config = dict(
    arch='transformer',
    model='audio embedding model',
    dataset='synthesised sound scenes: up to three everyday sounds over a background',
    train_examples=26041,
    gain_aug_db=6,
    noise_aug=0.002,
    time_shift_ms=50,
    n_mels=64,
    hop_length=160,
    input='log_mel',
    spec_augment=False,
    win_length=400,
    targets=['first sound'],
    num_classes=38,
    embedding_dim=192,
    norm='rmsnorm',
    norm_position='sandwich',
    hidden_act='gelu',
    mlp_ratio=6,
    head_dim=32,
    fused_qkv=True,
    bias='all',
    qk_norm=True,
    parallel_block=False,
    dropout=0.1,
    inner_norm=False,
    subsampling=4,
    layers=8,
    width=192,
    positions='sincos',
    pooling='class_token',
    am_softmax_margin=0.2,
    am_softmax_scale=30,
    init='kaiming_normal',
    optimizer='adamw',
    learning_rate=0.0012,
    beta1=0.85,
    beta2=0.95,
    eps=1e-08,
    max_grad_norm=0.5,
    max_steps=14400,
    batch_size=128,
    epochs=70.8,
    lr_schedule='step',
    warmup_steps=720,
    weight_decay=0.1,
)
Rows from block 5 of a small audio embedding model, named by matrix and row number. Rows with one number belong to one neuron. Each number is 128 + 32 x the weight over its row's rms, rounded and kept within 0 to 255. All counts start at 0. Numbers have three digits each.
After each neuron's rows are labels from the 100 clips, of 14976, where the neuron reaches its highest value: "top examples" is what is common among them. Only what is clearly more common there than usual is listed. The data: synthesised sound scenes: up to three everyday sounds over a background. In brackets: how many of the 100.
# fc1: MLP up (model.blocks.5.mlp.fc1.weight, 1152x192), inputs 0-95
# fc2: MLP down (model.blocks.5.mlp.fc2.weight, 192x1152, transposed), outputs 0-95

fc1.469:074133116159161118115117139082140054094168134086123151125091144103188086133145157074138092093123107187148165128104146057113151136191109128113108105092121129167104087077102093118113139081135146135133094118092060143082136199160123073151166173079140102103083142141179131098147157108155120110
fc2.469:072116083155120173158097116059131090147174178103079115164135194095076115167148153084138092147131154168165101142131132053153104165110118146110186131154112083114079121110100101074110103126181113169143070085150144103126095154167123147151149166101198112107105192167113096093122192129153097087
top examples: howling (78); first sound: howling (75)

fc1.460:146109076128116103080156141105128168100069146125161109139127134165100139197107150106149139174119120082174147051147166119133119073192113115147118083119149078133135149161147163132219166105122157138104145103118151172117126136128179169172143107141156101079103095108136152146081166149125143136
fc2.460:155112130159104169105162164117105175136072126136166081085144112174144157141086078178139167141089149120086150108152202171162116124128118193176084113120166180173157145152111170166143151157144144089067144140139120141123124132095152172144143068152131119126157123140091178102161128104113094180
top examples: doorbell (85); first sound: doorbell (83)

fc1.697:113167157126128072143105178082157174146109177107112110109074105187094111155105115079213131105131109118162069156132132081171119136195097128119115070123069113138102137149120175137149152076153127199120118125062144116098148174130186163106124164067112139086135113149212148121090139120146102141
fc2.697:152100096203129124124149093099121094121164141098133138164080144111147085091178123149098127164088193153102175130103169105150119143077127129136154124163169106140137069208150165190104118145137139186110104133131169115106168095153094173142114127153155086086076108178125050159200148100150139149
top examples: howling (86); first sound: howling (86)

fc1.352:099091121141097088114140143147139131158156105071140091181133135106103113120090169151106081209116099045164129121071118113085143153105154136139112110096078165139140107206123128132140115175126139128155074113117119119158120179139094111111178142155130045109108139112106184134154117136152175122
fc2.352:113156185115183152135138146134082141155101091194148153129141138143131155126071131128104142132161163145138114130127099141092116172163109128129153148123153131164147125114170122133146098045112092220160144102149137158139116181170169127173120087152148135129143082187145161144109144144123111154
top examples: frog croaking (34); first sound: frog croaking (29)

fc1.685:039119084062103121097121133113112145121122068135056055145137173148094133146148137085151137099154169119109122073140074101153103130139129127142166122130116044159152151121161124155142161107120165169155138061066115153150109112137162162152124130151080165059173180134234090125100110118124133103
fc2.685:060098102082132111119078143117117132140082108107090137129177162118104101131149122148149118090167169154101102112197081093151179141152095124133161141120126085147123158116135183172081181118167133156161105124100121202076147082115232138086136166187106195118144113102195113148149128122117146182
top examples: laughter (100); first sound: laughter (100)

fc1.444:119100173132064151120121086140089079128138115113170141156104122059101097088126156165090114139088155159145126172115131155129170160106130126081144188136124104121123124185152106142138088217117131065138067162140105079132137170167054115094152110122139108176173098118077144170195112085163095132
fc2.444:091135136107154156152115148091099123095103108208112136130130138142150143152098122084133120099157151124133110155158097114131086166190125118151186127146136100147107146092128151112167105015147146255149089108103129141157095129145190125201112120120148152136122122167163147126129178119157098161
top examples: frog croaking (40); first sound: frog croaking (35); muffled (low-pass) (31)

fc1.48:117104133100105132076173204177109147114151072134054141140109189112113128105107144145084207146161154122126128065073086137125097152176055134139151126086129076179158094115150105129091171110131157142197097130070093145099145128112143154148166128127068136118133107107140104173105151120127206197
fc2.48:114108103096120122135097123085094141094129095140095106113119199059106132147094187090117125119216171139124117147105077119161146183165101123129169166121108040140146125132143140140111154059153131174191093120104113118112144124107138144134129130105089161131156126153173128147129124090086184155
top examples: laughter (100); first sound: laughter (99)

fc1.529:062162103146197072110174163141115093120138137114099129092094108125136117205131144106185100116116148158102173120141132113141141148089127090113153078069082163180127102096176082124096138108111155130085147100169137124108109113117121243119125102077143183135120176187149170106075073095105107150
fc2.529:051137153178156099098146147114125116130191159134167158130148114071202117131084087160106102085135165182128137149161129074118080142075164073149133109092133177112085110089157095078083079107144163154103114102162198100154103134152108164148127122107168198162114139150153161113116136106151105136
top examples: howling (89); first sound: howling (87)

fc1.504:096154094133147108080094122138115121101111114202122085096112145120157118119116167110140130136202139111140089067168091131145138167160120118147095131132153088186165125116082111157147130075116148189171128113079061201120139106125117124148156099085087146105118119142145065122117153111120129162
fc2.504:105134102164103111140076131163108135125154132101149157112142148127144157141152141071114083088077165108144150133118129131127082160169127116160147150151120142156086175082128173193115118090151126158107066102143146098135107075146211160100121118159117140119142129177139117128082073090082103140
top examples: laughter (95); first sound: laughter (95)

fc1.101:130180157159117102092067133092182096097155133149128097172049158173092094087147147092134126169111143068110100118140113092140188185121092142128087130149080160141102117153145113137128168071110137189134099057072123159111155102163129104138142168165154106104086105120155109075158156107124142084
fc2.101:150158098168119133129108083101125099131171095096091172186073120087184100168194096117083130113157168105149149164061144080156137118161138125087169109148098122117099113145167154158121124082124134172131078118096157116111171118124091105085117136093148094123106129141076044179148169105192155149
top examples: frog croaking (55); first sound: frog croaking (55); creak (31); first sound: creak (29)

fc1.500:096057147134113099159208148100168165081104120126133113131111142158148182174132160130122123143202064102114153140121165140180098161157094114188125101186100110112175134123111214165179128120140178156146102140107136107120156108146152139172158136125129124123161124146107122092114150132133120142
fc2.500:149086149113090197115074137109124135128130147125150099105070158153105118178086128153093136092151123161121045150206114200162065195124093153135136105138126092169151171159130130140188129104152159158101075135090113124093145139091121152177139099074090129095154083171153176137158143033130118120
top examples: doorbell (71); first sound: doorbell (68)

fc1.695:112110160128121127082197161097095176059077128145147097089189123150132132085093096152143206138125131083136158097135153128155107087151161095122090128106139118159141151152063116164160173084147141141105102094132107122136082096080151203187155113111084135104133130095170152158120130142127089148
fc2.695:148066117162120154146151166066086182114100134118133091149121174136129132101089166129199155146121098096115101149158122165154078108136151069185136143203136065096098176162120150171134178172193136154135106074166178084154117110106178179171147166148138095118178087111163155161184166094132108141
top examples: doorbell (68); first sound: doorbell (66); bird chirping (25)

fc1.323:157102188136147122108136151149116162104106111127182222158132136181087141150113102161122159134096161180104218100150165096109172111102147114187089165072168164155167122152089084062107137120076164115128137180152100225092114143154126120126106082104087100137153080163105188069105125132130139116
fc2.323:074122164131119138148177165121066161094104075154105174135184081131090175099105137125152154172165146122097168160163106089070168107115204068120136178110119120117130135143066118098161133115129164105158127146140080155144102111157129123144144101087097161148157108108140186110118147197159088138
top examples: meowing (57); first sound: meowing (56); howling (27); first sound: howling (27)

fc1.342:113095102056122130111071116144099136077118120140098088098076122142123181101111148108133122164129121055135169095160109074152143129179105147122087116163164113185129158106115206163107173122111146182127100146060088183131147088099124107168122117083077152085165123085147073123110139092103127182
fc2.342:079131094143071163103128135152088092105125084113105183109119158121136157126122151094080070139142183149055160149120106121094128194138121148123135163133149094146156153144116191165071139105112192140158100098079093128170132067210177114142116136141126185105112115129139122097096105151099129130
top examples: laughter (99); first sound: laughter (99)

fc1.590:089128172153143097106172142153160141115122110103146154142121171166091117116111157167115111178126134091109145102097152130105141164110116101093103145057104108136220110161166094132114157100074136139131173182115113156096114137161120172126119079097084120111133125154123162108111154144110153166
fc2.590:079124142141124157082151183159089098089111078150146172124170161136109117058074134129136132169177182151141128131136078121094086176144150073119125182134160077125137127128127100147119106115146184132133153137092101121106125141178148155182173118124134147104115091137089133141120155139189089113
top examples: meowing (50); first sound: meowing (48)

fc1.658:101125180087106126157153175180168148115153181146121182092183119213067108144104072129155132150080142131105127095128130139112135134140125095152118158129176118182107097133090084085091096107117119114099146146090102101083124123097147157135097085108099143121137138119146113114065137133115088120
fc2.658:162090186098133136179171176129146156106084082128085186140179145160072133098065144097161124163160163125073147095128112143120146128159120061117114169114119096108157106144095127152138139132178149094126153160112061170096117114177177118130103110158114127115176128116127170135170146160114122141
top examples: meowing (68); first sound: meowing (67)

fc1.60:104078150129080112174150163125141162071138133116115164112188178198092127143107115135166111179134150147094188084159151096107111089117173134156085169149169076125133164142061129124069106106129156127100141139103117150126094107134136167167130106104124124083104099134083170102095194139113130076
fc2.60:081150171127129177175134154144140126087125092105107172119165112166094138078064075073151138163111126147100173139156167127142165114167168117129084160082142082138169161112076095105116151077137118082121164152109063135071105156164151082139133082088101101140168092148148197119121158158090087111
top examples: meowing (38); first sound: meowing (36); siren (35); first sound: siren (34)

fc1.572:102097126088121142087119124097106178106128097111066123156154168136103100113124114091124156112203195141114118064141083110131106119169154129136172121144125077144093095175104181163138176127165169163152117130065066194123121096080115183160144135151078150063137126098186081164088185084115099120
fc2.572:084107105079111089099115133144094156110097098110108107116120182078081105110130140115098163088143140136065122093167094113176189129155063114156125128128129081163151107140114175161132172114139154121168090124107090170110117091122210145078146114115084189105131097110165084129084124124125158152
top examples: laughter (100); first sound: laughter (100)

fc1.689:173122148124175093156192124133094120115096050134130192161108117171117148112065129072154141131084149120090232115151102116135146115172091088103054147097105107088157118126148140152180131090065136092130175127131039153119153152184083120144105109135122095151129060105132138167153138147135136151
fc2.689:125172132080157192171159145119100101112101103181128141124197103059132121100055136127093135152107159167087140156182111140117121123152143088074135159124146097110136080071098140067105108051163085134160164118156102159084084137150171117145116112128165162159112051129175129159149151171168128181
top examples: frog croaking (55); first sound: frog croaking (52); ball bouncing (36); first sound: ball bouncing (33)

fc1.243:072162143152166129135108138037169092098095131138089220096093098135158131080113061116171119094117182123144134147106126089141150132145119149093132128083159121154075092069155110168123131049100104177098131135137117135107133106151187191132110149107184129167100081149150114130120152089193096124
fc2.243:134105138122117106152174142102163122098137119137126122186104085121159098120054075119205095116049123151107153136164126116141150094133142102134135131096117161139076103078131140149108087090147080160095135087125126128079101161163158131118134128117186155163102079130155080126164138162182084177
top examples: howling (100); first sound: howling (100)

fc1.429:100111145161146134172143160149177112113139119110123175131140214208106162088139138135141106116156144102068176135115092117128146122143206093184084139134195092134173195138160087156105135106099139146118165161082072158160115094154134141179095081133110155112194082178121170066090181114097158135
fc2.429:055134159134083139175126170163156162081107119123118175122159126194101120100100147065147099182129124121136123113065143164094159129148171130081119196122144107134152169130087105145166118120111121093087173187095087102095107105149114125065121113109102077157168130169143083110082112159116080124
top examples: meowing (40); first sound: meowing (37); siren (30); first sound: siren (28)

fc1.436:121093142147113110111132132101121139058111099157033138137136134173123124130151112155132133148163157134118118113135153125157130191121152060105172103118124110129214099149092122130184130151099162137186103139113148140075178126119075134183139125113135157131115131151156142116157189111182078159
fc2.436:110117145131128149078151133093069113145068154192148120094212168127138147106088115196130204136140167158086132175153080111132147199153123187158146173121137102122133103113165136130069105047086141146162110163102131168065165157066187167159117088162137164140095151159127198152155172100125099140
top examples: meowing (37); first sound: meowing (34); siren (29); first sound: siren (26)

fc1.174:129138185160053091126132102113155116150155137152124099169079140131100094058135161155124141137097141091087136154093118132147162124078098103106078135100085117124110103172149092110129125173105113070180065147116100104126174131131078090050149095151078113193137139073094125148186131094199140147
fc2.174:105168142161144140128113136094103154096104120185128116120120129136158143166079112123145144091146145125099108132157108122130087165165119154180176121161143115143099137077146158107132090000116108255112099116090133151143097136126167133188117104110148136132129162161155147133135125139127109129
top examples: frog croaking (35); first sound: frog croaking (34)

fc1.5:102105152137087141099165077104195177084114100174114124172112142181150132119121092144138128161109164176078150094131135108178146140162107113118092123073116117127173138157115123091182097133100184109192139136127109195122143184155131074124190074115113125151151093097115126107126215107177130136
fc2.5:132120132152161152102148129115053097085118129163123098054113129090115113154091120126052167109164235153095126140170112124097110178125095145115142136126116092115165131086123164090155118051138106195128112148137103158156110134153148127172110086112147132126102076153162163114113152120166123144
top examples: frog croaking (54); creak (53); first sound: frog croaking (50); first sound: creak (47)

fc1.238:126175165087096182163111150096218124110109157153131187152122154190038078182163139107213067120086119155115169064135144125119082098145143076161111108148142108150124129127126143131083126131132123154132174170136089175147147076114183128178035108137192135119150124160100153070113096157107109092
fc2.238:049088152119112157123181159084112169043137081080097177163172088160166170101097091056162134150141089115112198123136107075111140049159162101071098180110096151146138120149106142127094199096092168134139148144074103081117093121174079117104114123085098107136135109135159129130154120141129105101
top examples: howling (44); first sound: howling (44); barking (40); first sound: barking (38)